Rows from block 5 of a small image classifier, named by matrix and row number. Rows with one number belong to one neuron. Each number is 128 + 32 x the weight over its row's rms, rounded and kept within 0 to 255. All counts start at 0. Numbers have three digits each.
After each neuron's rows are labels from the 100 images, of 14976, where the neuron reaches its highest value: "colour at peak" is the nearest of a few named colours to the mean colour under the peak. Only what is clearly more common there than usual is listed. The data: drawings of small networks of dots and links.
# fc1: MLP up (model.blocks.5.mlp.fc1.weight, 512x256), inputs 0-63
# fc2: MLP down (model.blocks.5.mlp.fc2.weight, 256x512, transposed), outputs 0-63

fc1.8:097138132129141099087160174112118096163122159094114198155081090174104105112164115120116172202107121148192183088105126154065134149119130181127147094144048103145123142103092165092145141125138182
fc2.8:079168100109152071111131132001167120133132118105116123105197050112143122119110114125192118130117134114090119094125133077168112125124142151125125006131057108072111075086110115096162125126125178
colour at peak: grey

fc1.128:108191124104122142136138140162171089158124098111161131152156124123097132121098046100090111112132077051068129109143110125152079105128103109159093116151154200127118162117107140102134146139117139
fc2.128:136000118157110186126096128000061116118160134134156151144105079138166120135141130140146125133128129152152133126106148126064110133088137159118119096135110099114104106147117130163138131125122144
colour at peak: black

fc1.438:121159156113146117101112013117121095153190110129065122119087096068120136125105049091200117129130128135140129157110178101177092090156147153198113108136138100089108143162094094136079175157099136
fc2.438:123180057129146127127141146167175158133158139137138121151187100133181135171101114151095126137135129106067102182130148122068142134111135128132104152133106170147118154146150129041141124126134159
colour at peak: black

fc1.159:120114059087139178220119103104089107096113133184118089117105120164164157159139117176138153128087137081141113107142146066133163178120119126099126167114081168137126117156116171093152185152161110
fc2.159:116132201138163057128106126092220125134236144109106126136184131112096118074142111122137131139138140181135130151129144116087138132047093179137118113142111083082069090065122140056127123123102076
colour at peak: grey

fc1.378:163150075139122141118133146163116100118146159119101124113102149175134136132121202135134155101084155094094157085119075065136165116160135140154176113117173154144093136144136128118134087132121140
fc2.378:111095085081150127128121114070231165198144128122209129117147110137200126086131113139150110130124132099130125158131103131090155120108119151122133186141138116103082172146129174153142130120148124
colour at peak: pink

fc1.386:152136157096097137152119121103146108132168103093149151158115148114114166104136163150140124085145115075167156116078132072149131161115078163092157152067107155106119054144144089076131135113112120
fc2.386:123054177196157104128145132046130112150060153048141145154175144124118126111142142137160113119126132210085131071118052095158154140113133071125121071129107028129089081092134126123128121122129188
colour at peak: grey

fc1.439:188159136122108162101124052098123096143149182153067154150102139102086119110148137129112152085180157105175112165080169132134161152151126184177130112114178146035168083116160085122131176115185149
fc2.439:109058124186125139121069121082171145171089107066130131153101099110099127156104110141123130124118122180160115121133083137075118120058127132143141172095132138168109192128128119067135131133106111
colour at peak: grey

fc1.424:117102070099133136121124109137123153165166120141102139140150143130116132111129137151124123083136128081170155151165053065150150136100106126090137099105087169054148072183158121201130089108101106
fc2.424:090108164143146118103159142158146069098121140064161131098059068125126122134096102141143127133095143154132134010144104193084098142139160161149116116129163088193086147104129144081082123140111126
colour at peak: brown

fc1.493:099095112107113160171099128107146116083157093085147135184137175127176120129103140203067103064112137040138111177149134152107065108087096158165117141102086156156168162142115163207150066102112104
fc2.493:149097145151104071124134146148119121111133129145159139095147065131058141063192131136197134125125143137103114178126050075165128126200131101141163006156181093116133112088167115083147124128146161
colour at peak: brown

fc1.237:149121178171095116158152114156140157122067179068120146129073114132125185131131055139121115151167120135119127111155153141140195139094121158120096144161135058115142064119162140103161141171131105
fc2.237:115129132117183055138149106130115162023196106151187111067172119112110139136101150150176116125139130130154142161114151165114091133063141112132137081125107157087166039153093134173147126132119099
colour at peak: grey

fc1.440:098137120096133171180107107145109124105102118124113096160107137074183097108098131143107131133138146134083128127141137155110159090147107170182096122140090119092159165094145128184125127158097065
fc2.440:188020180181145122125132132067169147094194128083211126126176097126141126141176127133156124127126133166195147099121133100165146122114139122123131101108167082121150075181122129152127124128133174
colour at peak: brown

fc1.127:078145151143153154140124135163116095136142153070087130148158122098198155181101155131118090117163116139111110092143102075137129084123200160140098089051023106107108113122162116110129094106148080
fc2.127:140069152082159073137140124123120166114080153055082136181076180124151123096143137124143126136127144121204139155137091164143172130166135132123120106122224167123148206141109113088139125132126158
colour at peak: grey

fc1.462:102164116153166093168124143203095127114134124102059156198147128106124134089107075134179132124135081123146145145135159131106151137172143125149103135131181133150091150119088119173142116142099184
fc2.462:108088041098255100136157152048205199163087140071130126106105190148143136157104117130162135134137117168136120071142076105055143128106129113131121142131136171144127108056144139176139119134142109
colour at peak: brown

fc1.242:065124122196133120146121146098107078137129147094127149169159112117140098174120136153149149129068138080117193084182133136077142123126150153142127139099128141130163160125152143196119055134055160
fc2.242:118178053111122166143155142029229168150091142148095120152112193103086142158143112112118122126125119208131118123134140123186141132101133132124118136136099136083116116139151123182177132134142142
colour at peak: brown

fc1.227:110084170110099151134148117128133168106109130096134101135124102164124142103122092139122202088121136145100091079146146170090164124081106167121167133207117094132123098143140080075189116111085175
fc2.227:100054097145178138115180122036118104155161132116170126069182131112100127073126117124138129127123144136179138204128201148208120127103120154121105150120051122136117071078115130134094129118114142
colour at peak: grey

fc1.396:106149099088128178103143116164177104143147140122136119152066119118052149114100091110147138128142130035072188107159152125099073135131123111058080137144146163187168132101092145103162154104090146
fc2.396:160151110173150132132148120000063114117160114169172115049141086137255123136158112117089124131125129158134130214126168162060135123086114134136129082122131135089167091158110125115119122133128151
colour at peak: black

fc1.381:102136104129113114150130131176127118132164188126154142176094111154142108124114118121178142172105128146114162141144073122140142123105117182071134098108112169140118145091104123142137149094099171
fc2.381:085074255172105133113143127150131081103102129093171128148005182145123117153137136122082126133127130096160135046133087116131125128099124149125123141123109106124173183147131129135084125125118058
colour at peak: brown

fc1.215:124132098179092124092159153198163123160172135091079166084107167049028094163095156092091084142127148059187133157121112154194126182111108178133162122162144108113102148132140126104110106122105076
fc2.215:097131047167208064124091127139146031132062142135155117173136104132233128085120124132110135130142139127074138172126174123149123139105142150123119184138140112089165146189134123112158129119129165
colour at peak: black

fc1.263:173123095131141066124167177128147142145149137168130107148106133151055101174124169197139122089133134158165106080113131096149067065170126156129098128132130135140124180068128138135120123110114115
fc2.263:113095046160100203126121128176087179146162132098092138158194089134161129057078138125192139134105122066062144177126173162129137126128116124116125181125152185136179151118101092139127124133117154
colour at peak: pink

fc1.376:134139151147086111113121147198136098149164158132173136123059124178174097076126166169132142181133119112111132135141111130137181139127131166081176088112120140113130133084147119103107141089109170
fc2.376:130085254150107147131106143113094072056101128145161144150029082133075117171108139127105142124119136097125139031123074099091106127098118133136126157121135147098205163162127125173079122131131011
colour at peak: brown

fc1.17:147168130150091095149105109094139162150149092104137103080167131133035115094141061100113107105161087059129119135091120150121124061103089096118144113112085141126095068131140123081162153104095128
fc2.17:131153053127080117130192134083135124065028114114115141107142077123255109188063104146136138099139121228175133046130156121121124135136125118125112126148220061100147158171126143039104133136132092
colour at peak: grey

fc1.92:115161189146141144180103091158110133126119149115143133098157088126187144173145190096069141214117126135134122084143164148147118110168170127077121115128082140104155187101104129121134092167124129
fc2.92:113105000151080104127151125124118162153137130176090103209072127142146118109112124127115125133129127053170135183117125064040098129161129096131134113125075102114170171095117150145080134121129125
colour at peak: grey

fc1.480:135179104100154180114136147115153121073138084097154147114087141107116137126112138131135098147134118031100133065162112136123174134126147141175101162143136212128130158115101114176124125137109172
fc2.480:142124059152093179135124132097153096109166134137129130164244068157141135095099127120092112136141140121175122122127123103137121134118133145133118038119134054123115112107139112141201123122127093
colour at peak: black

fc1.451:095120111067130150135095077102104105122153156168082118136148185109104109122133141168174094096109144062144146218171143187153067078153108121157103125129042119184118142116097132186117059124142179
fc2.451:168117118156065112137156158114047175157178140112173138089000077129125133187140142141091137128133117147107121048124113029157115144107127122121129157135132138118127159125147136134098136128133161
colour at peak: black

fc1.336:134179178127130159085194077177130070094198113115139177127148089180086111100112103175114138121118184113125115125173127088126061133127142137122115086085086163121137087122100130072117130145088128
fc2.336:087069064083114101139050128133121125105145149155097122153085162123081117096124139136137120124127131164157129085134046104038115127143129174132131121148131133118093157082121123102126122125123075
colour at peak: grey

fc1.121:117070101116128106124139062078136080113103130060114079156105124150105125109109065168106142129119156000126094174148127167136070115157141173142099089148079078149116176110111169161118158172111165
fc2.121:169056146150116108134113130214122108180136126086125155134181097124093121091106120124159100136134111188071122099145177097136155133112118102123114101155196060104113204162126124072160132131139109
colour at peak: black

fc1.203:139093098123132175118126148189127101085131114160104102121052119155088179128100095141166143179137107034141188141085080086172092122149115140107102137091078185131145109155113138150131114185133233
fc2.203:158164192180127044129141141098151156156119141114137178058172163115162153195168116118074107098087138142152089068124161176109094133149128127154073110117188085110087110095096149163111109124136079
colour at peak: black

fc1.235:167113149132065091141124092132106187079177081149148102125180147063158131138139136159139077129122165102165132140147122152115186110048128120153170183105108174097144154101111160079132129149069169
fc2.235:169020137119063100146131138096153088136067113092198144104150150140136111144113093129126130130117136149199117051133119150170143128159149102142133138118195128120164102128125117143114128139125097
colour at peak: grey

fc1.158:118153126160137133172129092102104125125090130060088185195102119085127141113150120087125083090122142103116110167140184195138085141124133136178132126125202137174117103114220120191200104173129135
fc2.158:168162086124182088133125126043137245072164116104133134097118073137138130098128102137141124136133131142066127200120176084104117133106127143135110140150113114099131163176152123127137131125119184
colour at peak: brown

fc1.264:134187111069159138139110156106095079089137182177118093132069187135105121085120157205172112149071104088079109117090127119110127152134088175087105153117108114146123095096161142061125158139113141
fc2.264:123135079128142093130133104201186060066129087168122114073150100126141125130174137117105120131136124112170125106142133101143109114105136095133133146122075166088139134101109143200146124130142158
colour at peak: black

fc1.145:147136121172159174117147086119147085162124175161149156080137170109144120101150107166202123081124157020111129081120089125136111123097089129132077048171064136083165081145156126190115129170136100
fc2.145:098070134070090094115136128230143102086101137093154111178091072143106136142044138128070144142147137152130129134131106162114143138090130156143143155116166128222083150131148180076125133123081160
colour at peak: black

fc1.76:095109113131100086119124183200119124119128111122089141167173154068064220114078171135143099133109114177101173120131112112083153155121092040122082090094170126106101112178153108142172156122102144
fc2.76:149177166166196176132141129112203120112092103058126125109145179128203141113086140133095130141135132101142100163119161136185136134052153121131105125121115072198188087131154130118159129124121234
colour at peak: pink

fc1.350:157040118134135130145127096192145122106146055154142142137094155089144091125123100103113172098122151099109107079151120136115113151162099126196114138178137122169112135142134122139107125184137083
fc2.350:148161126168059086143119121010065213131125158094115139149215070130136106110181152147167132136124121179136149205152113129147107128075166139127124097106161103131062091067134133158145123119134206
colour at peak: brown

fc1.42:114070118111152148110146123138150112118190179143101126116098081133213089165098119095128125174093155079114111153152149144111153135109126158134144094099167108172162168149085117106177122155136165
fc2.42:132133218155037119138098111174138151151127114083098150087108172136000154131176138124066132126144121147155117023148114054139139118095143138149132163124062141125053123079143133163089128129094137
colour at peak: brown

fc1.259:092131079117129115143162093184156122079151008171139153188082134100143133159117136138168198062115105106145141093149095138078065163111192124176114136101125117154105203133127122201119137113116082
fc2.259:144202093082167144129099128106144161159093142105146145149201128118165137074119120133168108126137119163145141150138133145255127125094138168139138174126144143184066144080122134061103125133152105
colour at peak: brown

fc1.232:137061165138178094103141124149134174125097143118095116081064111164083101170129105107137128100143141091152135122113160123079135166111068100156195112124139120139086110124120132170178140175135145
fc2.232:067222189152126212092144146052208062148118092061151133129255124141157132033146124116130136131113130150110119090134170120171124121099132133137132048129158102112116105148133121127163125125122148
colour at peak: white

fc1.298:114145069096139141141144125145136128056111165161123185121114117176159154116116097124171070136167132134122109135095131095171162114140106116112147081121150139138106075112135086145123085186142093
fc2.298:118139130187175186130165134145156136037091106070097117128130167114175136115087155132074138131135123126142136076129166106109158133148115097130130098124194107168070136151097131097173133129134131
colour at peak: black

fc1.364:102154194071116086152139134196164065140130057132139126136100114140095124132087136184120170106099160087103165093125124101124220138100136090097157079135128050097107116120097138128138144133122150
fc2.364:116132024124092094097110150094062146103000133113167120157175052126121128133167112143145124115123144119128137106116108158005131129093118096135120084139084173105137068149117127089113131117106130
colour at peak: pink

fc1.69:158128113143168113155163111146114075120104158114139116150118171116162138123075099142160172146091096243086145117130101137136142110081145096102142122170119089087141065153123134151123118149113166
fc2.69:112140156099152139130117108000075184096124121149067134135108110122166130170138115138110134131130127169229132047130162103071131131126114139130118100114080086142123072172120112111113130125120085
colour at peak: brown

fc1.254:135133108117152206119115062159151077133092108116154172101064094104101160132138064076121176147145080084055174136136109145141111088114104118168092156134154210117078127107096108067130094159126152
fc2.254:129103104152113104128155125032091178176178137161123129212145185133169119240166145124100128129130132106220125100121067099095124134136131174125124078125092088160180138118122128215134131130127119
colour at peak: black

fc1.179:143088140080118110140119093118112157134060170126146145129061146074177106155113162128104092096109095153090099116137092129112148144213119185150107110217124140132136137117164108158125134109120094
fc2.179:129108098121076053124113118047117162107152131096131119113205158126128121197147122119120123128139132228154136120134132104146136127134145128126134118122158100068111080118149119149157130127121162
colour at peak: brown

fc1.75:167129136121143163133118062156099139103169186186147097106156118030125110106114145137166109047150119154093083151104103143127122201125109113171139142132140208159079182168038116164142147120116212
fc2.75:178000185197110096132096133158085104115049139128161122166128112131116127035128114115135134128125130186158140169111148121206129123137142109123127128122092112088184080143162129099127133135144066
colour at peak: grey

fc1.286:128105133121117086142120168194142133096147000101124146091064086183127132099092091095129132080141128108141112090111182112141192166126140082117122156113181148132150105162182114175194178153143092
fc2.286:117102153192198243135169115044186190128099124084174117109167141132107148132202117153148147121140122143160120150128161091102128140063142097133121068131192072190087106089131148027085118128122168
colour at peak: white

fc1.491:134154127037127144109137143074213101119172227122104109148140112164129121131124150113148133077097124130139194133094114158144130159140100099172147109107124123177179088031095147140128118100096197
fc2.491:163140156191052110147092143231002085210176115129104129123074170125104131099099139138105128134119128092122112064147181070121116130104121072129140168117083139106126178081121119174137128124134144
colour at peak: pink; white

fc1.481:136142091135107100108137152179139097175132150121149102105065131252131169106116058135140129138113155095151124122098114102127092152144135179053088127168107129093113130080122136130100179139149151
fc2.481:121105157168171173129140123210093119087116134101174135065063083143020123130140133140114134122111125135124128201124151110136132122151134120135115166106212139164140079164097105135119130120110048
colour at peak: brown

fc1.358:080083121130120176134145126100126092128117166122091173166136155181092144148144144126099133210088152128199127136111155142183142125105105109096116098102131104127134128147102097112161134121107125
fc2.358:148054143162160119142149125094153151116106105117134127088101138150165119140217109121145138126123132177132132028138162105124129132122143151143135085127063106071144136125122134120134120132132133
colour at peak: grey